config = dict(
    model='contrastive audio-text model',
    dataset='single notes of 20 synthesised instruments',
    train_examples=78125,
    time_shift_ms=50,
    n_mels=64,
    hop_length=160,
    input='log_mel',
    spec_augment=False,
    win_length=400,
    tokenizer='word',
    vocab_size=104,
    loss='sigmoid',
    embed_dim=384,
    encoder_arch='vit',
    encoder_norm='rmsnorm',
    encoder_norm_position='sandwich',
    encoder_activation='gelu',
    encoder_head_dim=32,
    encoder_fused_qkv=False,
    encoder_bias='all',
    encoder_qk_norm=False,
    encoder_parallel_block=False,
    encoder_inner_norm=False,
    encoder_moe='expert_choice',
    encoder_num_experts=16,
    encoder_moe_every=1,
    encoder_expert_mlp_ratio=0.5,
    encoder_experts_per_token=1,
    encoder_shared_expert=True,
    encoder_patch_size=[8, 16],
    encoder_layers=8,
    encoder_width=256,
    encoder_positions='rope',
    encoder_pooling='class_token',
    text_encoder_causal=True,
    text_encoder_width=256,
    text_encoder_layers=8,
    text_encoder_norm='rmsnorm',
    text_encoder_norm_position='pre',
    text_encoder_activation='swiglu',
    text_encoder_mlp_ratio=4,
    text_encoder_head_dim=32,
    text_encoder_fused_qkv=False,
    text_encoder_bias='none',
    text_encoder_qk_norm=False,
    text_encoder_parallel_block=True,
    text_encoder_inner_norm=False,
    text_encoder_positions='learned',
    residual_init='none',
    optimizer='normuon',
    muon_scale='spectral',
    lr=0.034,
    momentum=0.95,
    nesterov=True,
    orthogonalizer='newton_schulz_5',
    adamw_lr_other_params=0.0027,
    grad_clip=1.0,
    steps=3400,
    batch_size=128,
    epochs=5.6,
    lr_schedule='cosine',
    final_lr_fraction=0.01,
    warmup_steps=680,
    weight_decay=0.02,
    adamw_weight_decay_other_params=0.05,
)
Rows from block 4 of the audio encoder of a small contrastive audio-text model, named by matrix and row number. Rows with one number within an expert belong to one neuron, the router's apart. Each number is 128 + 32 x the weight over its row's rms, rounded and kept within 0 to 255. All counts start at 0. Numbers have three digits each.
Before each expert's rows are labels from the 100 clips, of 14976, where the router gives the expert most weight on average: "strongest on" is what is common among them. Only what is clearly more common there than usual is listed. The data: single notes of 20 synthesised instruments. In brackets: how many of the 100.
# router: router (encoder.blocks.4.mlp.router.weight, 16x256, trained with AdamW), inputs 128-191
# up: expert up (encoder.blocks.4.mlp.up, 16x128x256), inputs 128-191
# down: expert down (encoder.blocks.4.mlp.down, 16x256x128, transposed), outputs 128-191

# expert 12
strongest on: octave 6 (56); marimba-like (44); note: D6 (30); instrument: sine tone (28)
router.12:121140114148161114106142105122071139124166125172091163100094088161096114119112136098113142101158135074095113121183167102136160144124117118156163134125183153148176103062110189098102188086078109
up.0:107132115194119083103114096127161160157186071156113113147061194104129133165149104123177175146187103088136100074130103126185055146132152153162081099141121083102116151038163095169185082070101110
down.0:140127114131131122085079137129139190144160116101152149155080073107131125151165107160159122123120123081139135154053180063139142108068165118158132114194132136149130115102114122158168148155157132
up.1:111118141121096127198133099108062142153087154114185102192167119106118125071108106123160157128166146103153128118089070122119130095105083122116121194171108089149160193066143051183151159113087055
down.1:102125108151125161128070074129125106099089134144167075124092175160146123117168146083140094125204118178183167103124138128147139126172066133148112181161108096138178139113130090126098188120101195
up.2:133128133102130156183166139107155162152152133179157166105101139155119130097111192078137133199095134193135171092095126110135152128117157139093102198082085098129157167143074093177144134120105156
down.2:090140150152165147146080071151217134156162170117203066197096054063185077143123167130141065123119112162101177120113168121143058103086153078102100129150106147154140183151117102098122178165160085
up.3:149106140089106127090106157138106157180098120147155177138099095074135137146150131174197127141122066072142125102132106167155128091096211155120151062122062102143119168148141104149165098137208103
down.3:105117128147105173116107132182127163099095109126122088078151126111157120162120127094144083223144156105110101053139157149113165104152113182155061168155082136139147141174126130096131157143119159
up.4:112117115196112114108122152097134134128144115138167131096139132187158121146129177129107050166129100090165189075095125102128106095134184074198120147113130099086146124146125124138094141089081138
down.4:134131105088087169104163159191169133201097146173093126163136111137121119121115112213155123162128156190111139077103065186168141103141104113145113150161107126099121174085158108119203111100076091
up.5:112082128162098157131141130150169157086150090098114125172159113159076109195127079151119131124125174073153147097140200188127157128157093179154100169128077062103109119180130142122109128144189107
down.5:080133171137104102158139158104095126081132111178138134088135148189176064155097104147072142184059092108161121154221119117110136138160111132155165137102145178167134146117136133093114141161079153
up.6:149191136092129147089139131144131158151161159117137157139133118165106127127157150179131141126201086097101143158148141153146134096126122149164147098115148136134100147134132112187195144094113152
down.6:118148130158106100110083129124115165099110189113127105083156113108122083166164166131140102173170108073129168146137082124125131110097165059091114172166121092172047159108099142168119133112161105
up.7:116154120140069129122087164142158156172131107100119088096093159054126145121089156107127119158098059088169100104118176101079108134174129147123106098152088099124137124149128163162121138118150137
down.7:082164130075116109198144112151147095149113126107091093170129122110144099122063132157152128066136128192097153108080120109168124076172181105095103140138141068136144158129139196144115084125090188
up.8:106103119134172159099090143087108106134130154173118109106112144152205102127077039119087150091111092215128161126085097154173182161143130123158158099091123154127096099094177166133163133132152185
down.8:133099175124131163104139118097136125141164157131134117122125125117092078080095130139085089049140170058176104138079114119121146121125090103150140098118154157178151132139066134104170132104129153
up.9:111067119124058123130110162118165187159135085186136073144094146149072127138095083094157134165118086151187090137089152101212128101185136164169087152140089090152081090127103101111163128167130166
down.9:102135167117124123145082090134074129110150120048155133171097108147078139123116112142095116193113125145151121143093153081148176071133088140115176118192149161114146104083151127084132131150153115
up.10:104167078082117140130103165175158090149114107096149110145187173172112174144161094158105169175198079079150113144138106203094064132162124138073104169128090094179113184138066112137073139143098153
down.10:123127131127129130144124128102095136142163171113103078110146161144198160109149118129148119108090096128164113115070141120180198065111074066149077116140114082087183102079117200107209189151123105
up.11:132154140155081178114109108069149166095130125146142103139137104085166069089128135105097166198110142129130091117150160107103134136106165074094123113168072176160136083155153127120122150125129091
down.11:109107145102160083140136117047131106135202138158071083149116144132135174067173113132135183110124148129154104133142137089138105117130149159110136148096134144161097136222150147200118070089133117
up.12:109200150172082078135117125130140179152195123125104088133156066097123095129101109152187159134098119043159131156091098096133159173143113136130102113123159124126078154161093063120120165143127101
down.12:099069112139117101098114099104089206182110109184148119113138130182072140172169192182190133096214094120151150139135122159117193121090149123175137151135114136106154133070163072134225102124152167
up.13:118159176187105096184073150141150153141066122129120158156114126134126164123123174124175121208112145134045141120106074113149109098115122132107205088072125115134142103130182119110119137123180105
down.13:206136134067152155156114104158133128058078117127094125149128188154190092163112131157067075134145100070129152063102084120092125139127116089181136165161180101091091190125125167138095117184134058
up.14:094099149168071170152114098115071157102078182154127101105193110121127156106118145150108139116086167134170140135148111084099106171173159135083079161095125105112143215101095162169113113102169134
down.14:188076126120174173086118113132116178110135102109130129159068074136103120132143146170169098078144163132156159144171114108150147119122130168110137103135109173137121101127139156088154111102221114
up.15:208157107099143154041106155102039112108109131130110108096155185111179190136111130169175141163115114136147116085156095116144111149187121063150104137141120179116148132178083168111106131171110223
down.15:127115108151085098099146109129130062114232063114121172170141098204123074095121142167155134093111128093105120201132073178115203139190131113118149137128092151146158101108142091117119114117179093
up.16:114155153148101128130162119178174088157086105109147160100078140124177110141083055163210132089135156031144158101111127155167140196159067096068115104046116088138080193166093107091114165122144104
down.16:083147159103145078126077141080099163154127123124087113137057182101174104136156171139093142110163132114089109136100107147120106144104156142175097111077164098111100148121107139131141132105097128

# expert 7
strongest on: D# (45); octave 6 (45); note: D#6 (40); note: F#5 (29)
router.7:129096100125132150198077170192171119109166127075144114091169171136167083106108146107131130112168106160145138097138131101139062138077082130034125138170139104127150097089141125162161133118201103
up.0:084127131066162132104133096104101142138184135141141166129142176152175069099114072139162117162107130118082114119126097115145101106078066058090141140132143171111102134142164149136133112111151147
down.0:138136084157152151144170185119096105150110135161119131114131141069120165096067141086127132144119129149123057147170119121152085091077128093132113083187139099140129119132163186084104142099097111
up.1:140153132060148123170080129120154086158177117110137105100159124119075090121138103136131193110082164144167154157136067185180116146099198150070129083112139147141104139151138136155073120142139146
down.1:137130117129098089123115099103124158103112100190146055092151135121166140112123130118068132140087126194155160109134135121185170103130073043159120145178080104128116124149108175148077050105108104
up.2:065092137141180076164125136172124109109145111168177108169130143053127133131130046154104085088148145150157102119143142128145155105117162150131154095154107144157124119091099103202153135179148110
down.2:124132095137109165145066167137130118108143096149107149174171108126134072148126144168152097150141128110164068175111135200164124119120161132085151109126174101179150081138107146180117144177088140
up.3:066144167139148157186079128173182136127110134128096128122090148111121182111141114138123079120073132107141158151137112119161151142095162064135131142145187134123094136111170041076120170081184129
down.3:143090177139084148108166160188185112132151155106152182102098113123066167114094170097104164136153106174098086105114101142118106163136155092123158098222071162100134090093122071132103124118195085
up.4:114131194154089126193136130149095134119149169134140144122124140114153100137094164121114128092106071082141120073121154209142114155106092070096113161157116133134109076123118119129120094082104093
down.4:103134145105092140129116193126121133137135100065178146161124169147050180130115184075163092084127125044144147132167161082143090128103073143144106126157124123161093124146064145108103128129144155
up.5:150068111157144131076113146131145127119124167137125210130164104198088158094147144109100091113112117125201084154092147191143113125152071169095147156131143093150138122123098108087097106086126056
down.5:137119167186078150182110151148102093104084106105175091094145104160111178113123147157128140128122130099122094094178152124105109151159185118101161090098172077163132125147087074152128130136167134
up.6:100135117131131126092161128132116115117131123179100142158108108139118083110135117170151093073096163122173104197197178145100173118108099103147111121167093138147147123194089162150103165125130182
down.6:091118132064182158073119185153122110064160151100069173137111098164162137129173135151133109095135148127090139159085142073108162102134124078163138126165168151067136158116105133149095146078107110
up.7:108156153173127113100170154133127119116154074103150153108147093117071108103130098168140126125120108111152096146132105156073141128125041109117139086112197123095142076082130130128154138128103154
down.7:013125136137175100153136097143118077056139181139175162155151047108155093077111145103191131149123085175143114121146136185093153141110155164154146161121105171121130082140128147170132123094122169
up.8:075150117125124147084128172120125162178103109195117127131066128108153142140127110147133137180147048097126157164127132090173028121124145119118131137123095178153129112080104144144184103057193142
down.8:181171074132094181073125142144138096156113124109090157147061087092120134114192139122148165074148121107162101099122136118099168126123183174111158135124132135087153091129088142123101122170089108
up.9:113103114087098165123137066100148196166139169135149122141140170122151052127081137073118128166079125051102112107125079146140129121173122125166104044174173108140147111102181057183106125070068157
down.9:118138111072155125100126119143176076169104121144100140105116090152081153113155097142119113157156155101115132154060132124156180087056139150102121159161090108108167112136086161116168195133092130
up.10:099132099077130148126143164071140125059138139103138127120139147102146105101179082132125110130187135095132056107191111147141179115163160102138148132089133136096100205170153097150056091150115058
down.10:115166154139129141138088130132068114173162157221107132080078079122189090138071182099117133118066135106099170130121145123124123157114124171091100181111137125091102125155085149026197100173162118
up.11:182124177083148143126149136173083122172125114125127089127146145127153144155143092134134073147066098138168118100159148167034096105138156115176123179165159140155142097142178077171088188191141107
down.11:131134113149157139142111166140085166171106140150110157097063117144152144098079131114133134121160118160134147116107072164130076134128179109156087091111129089186126109200119187138180118129132122
up.12:100119174153128101109119112108097067184195157091116083150120105142136117080107131105141146101167170086170076077158098107123088153127117165134126135124135153157133126108109127148140132144156116
down.12:108141123136164097167159158092086104139149143017148141135085167112100131086112123141177163131131134152094140086137064181101114138109086116133090063134143118136119147116171139158123092142144148
up.13:142140148127180093149145124127148151134139121077070107147186139171135124067121129146129130141129097089131147145143125100137168207178137097096167110121071125182102170139162092089080154067096099
down.13:121108087085137100082159103091135152092168154162138113053105099110092126102122192145129108094108157176136140207112097112121075117125074199082089136158136148094163095131069220142078129111058166
up.14:147065155103064172072145152132152185125115099142130113176095085115112122160179109138137127150080073184093196175176128115155140167137123112115143158154103150221123130126150179153149107120155058
down.14:126129085087138172122137099149085097181156159099119080101132128135095101133088126083127139124224130082099087189177162185133165143084082182158098151146151120164146114119133080066162083123144089
up.15:132098158129157137083131115082089148147059181099125137149088137148138131150166110149212140106133121159125181128107108198084110101123146101117148156090151165140145127128136069141135146093139140
down.15:098082110138116188173086189128083110166138174149193119105164147082124091151155134094147126115084132178112090088131086118168119120115147088054075197174110085136127152118121159165160097099088112
up.16:183136079166139152132121079159165133077146158158147127115182111121128153157153147104155139083145088175096169060122084136150069133066175133125086162123101157136091154164073126114139128093140125
down.16:099118065079143153095110100158121139157141117165189186144107154160164172114158166172127079190150072129133112121157091130205131172153129115104156160098122109115113119147155189202115206100138142

# expert 9
strongest on: G (44)
router.9:117090158133178136155125139106102128116145127059126134097107146164100159107202135160149131178165150159140134048118140110113103019118176134077143124125117079133102168191192077176092124148132104
up.0:139092136164148158094138166148150152068136077057173092149117130138091162106129134111186106116157094128104143157094125152105135136110118104061101126111149076128127190125163157091168122130133145
down.0:121141150120199134174176207195157122133099095102068067114124171132161110135078161138148147101187104146168161091130165135058081143169111168154133173065131125081132154155111151150123121150152119
up.1:126138116140162139113106143103134075124115111135120103109142169107126162157142128122140076141140089118161148114139118086139090115104109149152109128071092085112126158167159152252132126116106191
down.1:141138067194172090127083147146110144106105125107123128117159154170089181145110074154150100178123155171136157170095154232112090120102115151106138134129117081137156097145138102080171154123126068
up.2:125159206108137149095087061141145155083121102116112175115112163136116154077098129165170152102127078088094181141130168161065085085159111090171134072181126149090131124105114070164127101167097175
down.2:168129154096139141121097153096060099134148131136084083104134071116121125140133132048161163117111102178145157117079142099119180159127130157117080161177184164092191135112143157178146114174140108
up.3:153068091134096099169143118145139109088090106121165097106181168120169185107104067165116143092126136059172197086095108176128120105200135097098142176113114177145151099161156133133123150073123098
down.3:079149156133123101119111063135133149067149142081137122155145159117152137139119119208194122100103141160144160092077130110190086150136127070159174084101144198149129119164092096188137078158099119
up.4:137130150048093116212163082094091157127133160163119023155121152147128100089146146133129150117130114119170146128141153140129137140215073104135182074060132187110124134171134113083079123156105179
down.4:127131154097143183155100126115145156140107132136139189140136154143153139127085154139115128117188071118142114151069096172114119110126146126139153075125151117102126188151184093137104138114085177
up.5:205112140089114159048121103128143092140092158167132195101112151100109156150111123147125109156147148100080152147090111119180117123057172128088096124179099101152118204156097120097095110155103164
down.5:120187127161127156146124097084121094111091179144138076095141116146106131093165082113159128098105143134207124075117149105083125162135112130129171092077128109101152103103173152106099126123119111
up.6:140091213117127173111125104133094163125153151091097108137150107092032139165102106163113127161085113114147135092149145094132143120098074117098142158129125194133037157154132159114081127093107065
down.6:099094127187123150062139132106115110162158106157119135146171142130142169109131140134144155120105152188144094142148154102116096147101139126115123160070154113083097123142159135091142140161167118
up.7:118124098115143137155114144134194060151103112124152110155164163174157124124188092083197147182131159206121127077146084149139149099095076084131188142164105108100187129163122085145150122123109139
down.7:130218166152160071087116138078108158100166116183089129124126093129139147183112121061126086158154145166121096091080113171192188139113151038224177109116115126157149090113130153153172117127109147
up.8:131123167104137147135084126111083155117144162069108149079119152203154128163129102036113141129090110100152135049183118146146129142151133083142163116140109142156124173109126117134114120136189102
down.8:091149173076151103153134132165134146120206131099113168195202146074080129124181149061157101149155127157083155150100178146117096087135123144152200154135106103138078146150138114138110096170099114
up.9:138077152129152132130187089118103074194128103128081125159091151160132156167101134118150098128109129083154158156106084102109148125115121165142091185135176113139127139051173204151128093088183087
down.9:126130071132120150102137102083092129124071101106156066144058101100147143154156101085131206139083176122119116072083100089076146121164116126125123100096113108148123157078099107085112143103121134
up.10:163094111112136105114053128100156167091169096118147120123119113176138122100133099097119127132105130196096125096111099093162101172080178115143181166128107078097140137172166074109132105135113100
down.10:101163117094118121065161097100085151089122165189115160154153101133225061141084124157080139139133144156129146098131128132122147133174157107142100133141120120171141124111183162144172090151087160
up.11:089125090141146060142122073122135148092185084129126150113110130193141088110133133125075110171154073135133201116113152162145131100117131109191153136112152182090103115185127094156155094127131160
down.11:182166148047128095139097114141163145111180100136116126108066095128132132122136117171075113104082083139159137138080137105106152133158170110152140120164140162150136136163099115133119121104142131
up.12:152132173119104116093100108121169127071184164087138154150146147128090093106122148133160159130135171173093145093160177151177119087133157055110123132129110136143108123135119158176108119117117153
down.12:190103101112079128157118117134126075068127154142124153189208119092133160170147125155155131129157164142048128137162133088120113130047145151093198155156144113179174112112073104130137074065136134
up.13:104117102106120169142134153074183076109180081112128166173191130097107116069119109116103147121178161163117089111137128137090164154146093157179105117171033165161117140150096128071123092182125172
down.13:101137134215156124104077103118131060102165141158144138128124140135063123179182101111125175167124113143152136225124127131137115102100145124163128140142161159106177109145127089162141142096121149
up.14:137084161057163097128136138110130115168096153073140130087142144113111129107109101080133122159146185142147090176141143123145076095131114167053186130114087141139123213106140167133149109122164112
down.14:146158159098162103102093106088118125144135129073086131143130152078065141091115131112108118100144139078110142123135173077162118161088150153158120082164092201135146064116140204053186117121136109
up.15:115145184139107137106139142129135034118160146137153176097133146132123081132120123062145161138031077145103158103119158140153134165080153134107122169090148125143129122162132125189121147168156132
down.15:074148122111209127101114197151170154183118111148092078143090086182126070142076153136133049165151133128124130168161128154143108143143110131132105134157156150114129170095097114107152138127149139
up.16:139168128179125152165108102123120116099089134142088101089147097131094053168055114064131077147166085099084116163139121137112159146104117107143091114142137096118140146228106160152080119048119072
down.16:091077149117068137110175138136115164141127105117142127110131184098149155110123111151117127156149113107138157140061102138196103143099120161129080158117135127097142162159083161130118141134090162

# expert 14
strongest on: clipping (44); text has "clipped" (44); vibrato (26)
router.14:144102095187158136131119123129097142141106093163121150154091101124143140147093101135123123140136074072147112179121180118062162124177089155169138140100043108070153103097086154108138067144123111
up.0:106107199126192107144121170151127120106093153127126127107111128189161168173086112109119101111111128120128110104100099171144125150114136118127156109113090100147122134093086103126158176147159200
down.0:119144098168129133066117119144102139140139116141126155124145124069185135092221086148132117095149146155167091139126089174120167199045127140144136147124140153160116135092129143128133117166135108
up.1:178110164154165096116225161137088118101096173070142154114163107135099154175132126089117120135173167131126116129129067115134146190102124159111144191088158188204119134107109154174092091119137155
down.1:150149155112136086122104163147104149072098125133182082088102162127141115097109156154130082191188092170102147199153124091130158099175120077114126090161170127111098081143178141074141152097123078
up.2:102070136208104126150078162134123092051112142173139131179152123165123190135153124136084091106179136108183103092110122172149186153141140063134224200141120131133130122132137107176108159143094155
down.2:152109116167147080145152087113140091169109105133106129152095123167153113088188124127136142198160054159077152146120150190126085127163139154102120147124122104105132122123098133109072185109154101
up.3:062149105115147115183127175133103143129093139153117157116175072112157160133099082080046123133131156122167205174136120153102081137069188130103174219151098132113138153168069064082075125080087091
down.3:128198097111111141114108098127146179165226138175105142182151129162068140143109134108071156122152104042096193148124103120094138105148126127144120149115151184150153081136164169102089145116131082
up.4:124085105120137163128114101126104082092100131183102128108106141095153108151150115159116095176142104153121123139073132129157061124076092106170163167094177167102108116117160176138111114101101125
down.4:088178124113162084130103174133084118143144175154085143151147156141103173132155114109143165137126144162108170099094154116165147171181149142143133140115116126148177168118157155103062098090157111
up.5:118094156171140116124102140128146130154125206170115048157168126118072089180091077075082123174149104169184135058132109148101129089103123169109132154121112085136110138142109096114183048155173129
down.5:185174061140155147126092141192110128171145128112164150120169130132095171167106120182137130109143086104153096109110177135168191142103135136073092126130176107149153137131114179135151140107139164
up.6:194158194136165118106135174077160127084123136150097116173143127149119053147109103141177152193110138180113082081120087198160140108117089098080130143110178149148138147148164121125114149125137067
down.6:167057158174128092191117113115100131074191124080130147236106144133128125134174164096100157151173128035134061151113146154170103089089117039157121140117113142131118112103151123165162129163196149
up.7:135119111161096117116110158129135175094174117105116150079152094152111170130122166069065106107147059158149149094079138164157115130110151154037116125124117109131162168121131149165086153101113103
down.7:124155112106113172091131153142168115094215159113115120136144065083095099106173150118099200151079060111097138180140130142140096141127178126157153106103132110130109095174154076116105137040115129
up.8:121094117174112154138133107161104110103140095160116146147134131098134164123102134172153151119159084126166055134144182105099102142159134137154113124143076118095152058143165150056112096146136129
down.8:143193157132124100050106106130201097132170133108072185127148124162163175152137157101091139071172128172143097135144160107126100127080095102146132135131162128103121111124137148165198113164155106
up.9:152133101101131122135072119176152177151154129121137166109198134119142126146115140149148119065141113147015194119143111107150158128168118084115121176158126160099050133128153155167175140109138177
down.9:130101171105085098165126133152100126165168116078157132172173137132136147128090131180138115148109160106140167079167079150129159206116139160173131052125185098095138138124164084163136082111145135
up.10:094145149122077146171108088136144072096140174097137102126145112142123155136101093145090127148113097152135153105129191097093133129113146126183094133104087112092093129095129153101100044158100140
down.10:187150138128128125131151116179080135132140057138079173083130147133112113133170100131086123125182129156143090116128124098157092170079084106102076105167174156132152186219138162135095146140126133
up.11:113142071072119160079139138117125089127172165096167093160101148143133129107065123140150110173091078164157184137193180142127154165135157146051183112098164146127150162140155167120107185135130136
down.11:140072090184104101144156092120160069096111118096085091157129118177137129134128138126151165154165163125139128152082092097149110177125194107146120121100069056146118110120172178160130131170122144
up.12:144104062064162167181066119175084112136115173133149179152132166120135189090134092073203134128093107156070169074157147100141108218110099076066157078108157084153079114170140130111104150127146099
down.12:140117117097043128175179084116140161136141157149089101107111106073059126124130151104107099077160136168133143116218164114023134126176112093139155091103109097172103117112097089117109075140148143
up.13:138148123106105140131161119127099063093066132152113119140168126040114148119162091136081153127110105136183138172067105125180151089076113141133113114112079156073145128160104135184106146101151145
down.13:120159142085067163095177115125138182107101125148070132044130128150097171156139126193095102099088131140108131073127142043132106093113119136158172122103132063079123116080132113082105126171181137
up.14:158162121122156150126198154123091041084169083125127083128165136150143086081131124146171141101144088166108106160136086129148130127088119120099111121209092129101090110145143128118148166119118154
down.14:116128053121107178167104125129158152136144162172125058170149160154135105126120120099148149191154114153082119132150119103216146192134078159114111141111126128148112152157193158120060124152122103
up.15:152151109046136137090122113168175110147205131142119185079111104098170058121106104132096172113153178150079077154103049173122114151146134119109100114139134108152119074101139119127132149157141166
down.15:113143154083109088166148078132106141135146107090188147080108158154159133147137146154175150182142160134147096103148117099171141101116133091114127103161196109133137171167133135127159125145096170
up.16:145137087142217108074137150146126127168162119133103057108118111089152104135122120155167127071160097184086117142140090163147116170145116150096163164173178111103126134131075159078119182112123137
down.16:109112131126054100083140070132102101159052138122217151107120144117135156138072125082139154183106165115115124083150178148169103185120145114137137087119128163107184157164121120110154086112143094

# expert 8
strongest on: mains hum (97); octave 6 (31)
router.8:126102122110115135120149135166160152092074128126132130116080163076124091130102190117155125121150181181102117117130110128114088078164114096093168120158180109167151094110133106174128176132097103
up.0:047147103134125121164126146105162119105111139151142090118145099087150153133195121147106205094115134165132126172199087193154156114142167149125094150119144109168134056192167118186169124131124218
down.0:166115098075138144111045085096028137171117103145125105122107095111141154118130179114167075146143127137106157165139084125111098128115147142144148137127166144089179135105099063147142099054142116
up.1:071118159168132077092124096121051137127120098138158172116127164128156148158117103152133111110118158061147095145136159160156113147143185103101135152117112151085127129149107148086130196093109097
down.1:085108133107128107123169111109132100104104158089050101121136120123079178142204123174124119154130183178152133135150153101103126112157138151104103158086166140093146154163133170061156102151087129
up.2:120081129151145138084151141140097066145132145127165083181098120163108100177144115156173121094071079069130104144142166135136089151061212102135150089146113145107165149106171142167132092143127136
down.2:124099164174124143116146086096126185134160122104120074132082048133145124159185091091199112145143136109165148119116112116142102120189157112145120102121114156141120115107084059041079168130132127
up.3:126070107074153104121128131090112134134134116100114066166143109059146144105126118137114114120102182119157126146171085116114137100160139169113142138128124124160113192121141172131188132144161111
down.3:102110126097127092131125105166134188164098203187116096133080144161156174081091118118155139143104105127173136179181119158086083100073092106127091146118143193166146139144152163101121125126170154
up.4:179065119064075126152122092155121149128143149183158117170123217120156143199118114134144089160160128208124134162137188126104074166092127087136096147111113104117112186177163151154096172083133105
down.4:145169081096171132091073124129115104154152147162123124087163118095181131134151187131117123145165152176150094179126184087151142051111098096195119106137215123153164148109160164164181086098078130
up.5:173091140119133135088100123187158124117142144115124052164138085141138189175136127128104112109167105130110077162086053142118126138125127094119117128175147103145127027130071083092162110082127167
down.5:157057151150159155121133108132130127090140147103124099142140129107127157203108119104188141109154070108090167055153118066092065089091083115109131128136104136082155082104148135127150131129159096
up.6:066123079095180098131090130085112099069139123128120146170101162179131138092148130128139133133161125193122146163149103117094063161115079089048125088161060139148108143148136119147112177082125177
down.6:129120078129106131136134111136124148143087111193086128094100140006172140161131178114085090131094106073118147153107130147123162141120120092131199161139145183114158140108114133138090062173128168
up.7:136125112133119120162106172111126124108200109135105151070097135118153116111137175129159144161121072143195136148119172151158157121158118207151137126126105123118132088150097121142186125115159115
down.7:120110125093142166053182121135111093138110111125189121129113189160108144123184127149105178122115084126113116118124140084130116109069133142126144135112168065093125131194084160157094070089100121
up.8:095138125154123144156208135126163119093060173086169116166090150092097113106156100084115159108117188180101046098148072144113136119127109094125156083118119118118109099146144096060091113190129144
down.8:119116131133123179079083140138166131195116098192123163120118140115164147148187173112146110064129145098104127095140105156098171102113140152121128140123157095163151136110109173181110157120094088
up.9:117198150149123099141144114094140160126130142160121054123130089197162163132135168168118138126120121153120146157120174136128147154168136112127117092117157102096134094083153167091191135117153114
down.9:071083119093104105118144097200118126063128133057125137147106188133097168086195193157138095110165138095070135110132158113100118172136096098126183099104094165081120092133135151137120161159139091
up.10:098141133082110153153141077148150105108090141125185064123132135131123097094136184087144155089137165086162135106166134101144122140138165150115109125105118136155147100101118098178135145088136150
down.10:145126147171111147169166150147089114092093147156083142083150210145139120132150155083119149199108123097144146131146086119175137113087107130112113123146106109138103110139113143114142116113112127
up.11:101112075122103125165136134156103140108136103170102088123108114097179118136146091144179116144093139118126131161131164156164143140124106088188090087093151143090130152158117109073121100161088105
down.11:132147143078178148143087104106128152157163101149112161091153118182148095130107141126145114162180115161155115119151086107139179140146077116121130162140121117173170070184196126143148136122137144
up.12:140163101089119106153091116144172128158173083128138119127147111169097056145182080147128099162140138187081187116130164123161139114021107106158138144082112100153193099084168049092177120184101141
down.12:138101178172089177143070105109081092084182151118144142113109164069146171136108152160149094135114084140213104165107098119143128138155173138109047184168175106154143122145147108111131064086146172
up.13:071130161152174134140104124129084107128132194111131137090130083144148123078067151157134197080149139218116141089122063158114188144137108086052136147108158158111173126058120124123130146112146100
down.13:133091079102116143139115105116103107120116098120116109132071100080107152127198117098102162112090129092146064126109093155113111105098182126092102058119148089096205138119118098130110167132101114
up.14:114140166120157066053162087078120124135164100070054145081126158136126170130134101174102121147184075046146103191103125137134186113175144154152076142138162137082094107163201082144173137149120171
down.14:112177071137178071130159050191117198154167093162112221124176131136134169106113115121121179143087157120090145115088151100074120106156119137135116127151114126125098097104141152113127112115088096
up.15:130131065116145157146135156091143158154049120141156109102118126118140124167132138152110144078122139203130211118144130120168131146079127156084204136128093112104134104084099083255150149113111135
down.15:115097121146126129144163169210079178127103120098101076117087124114074155132193149137124164123088114068109140103069118089148135111168156116116157093131103161167173095108128114081136104119135117
up.16:096138123173150142165115092129155118122157107141166138104142150114171162117153154088105138153097116078134121124188120130092091139041124099110133160166118139174149103190121148177079141101131100
down.16:133125150122090062092158156135144122126205122174083079101112072145135142165106140100165107116149098149113167132139088109211112109085162190131085158122106168152152113112118148135140091156118124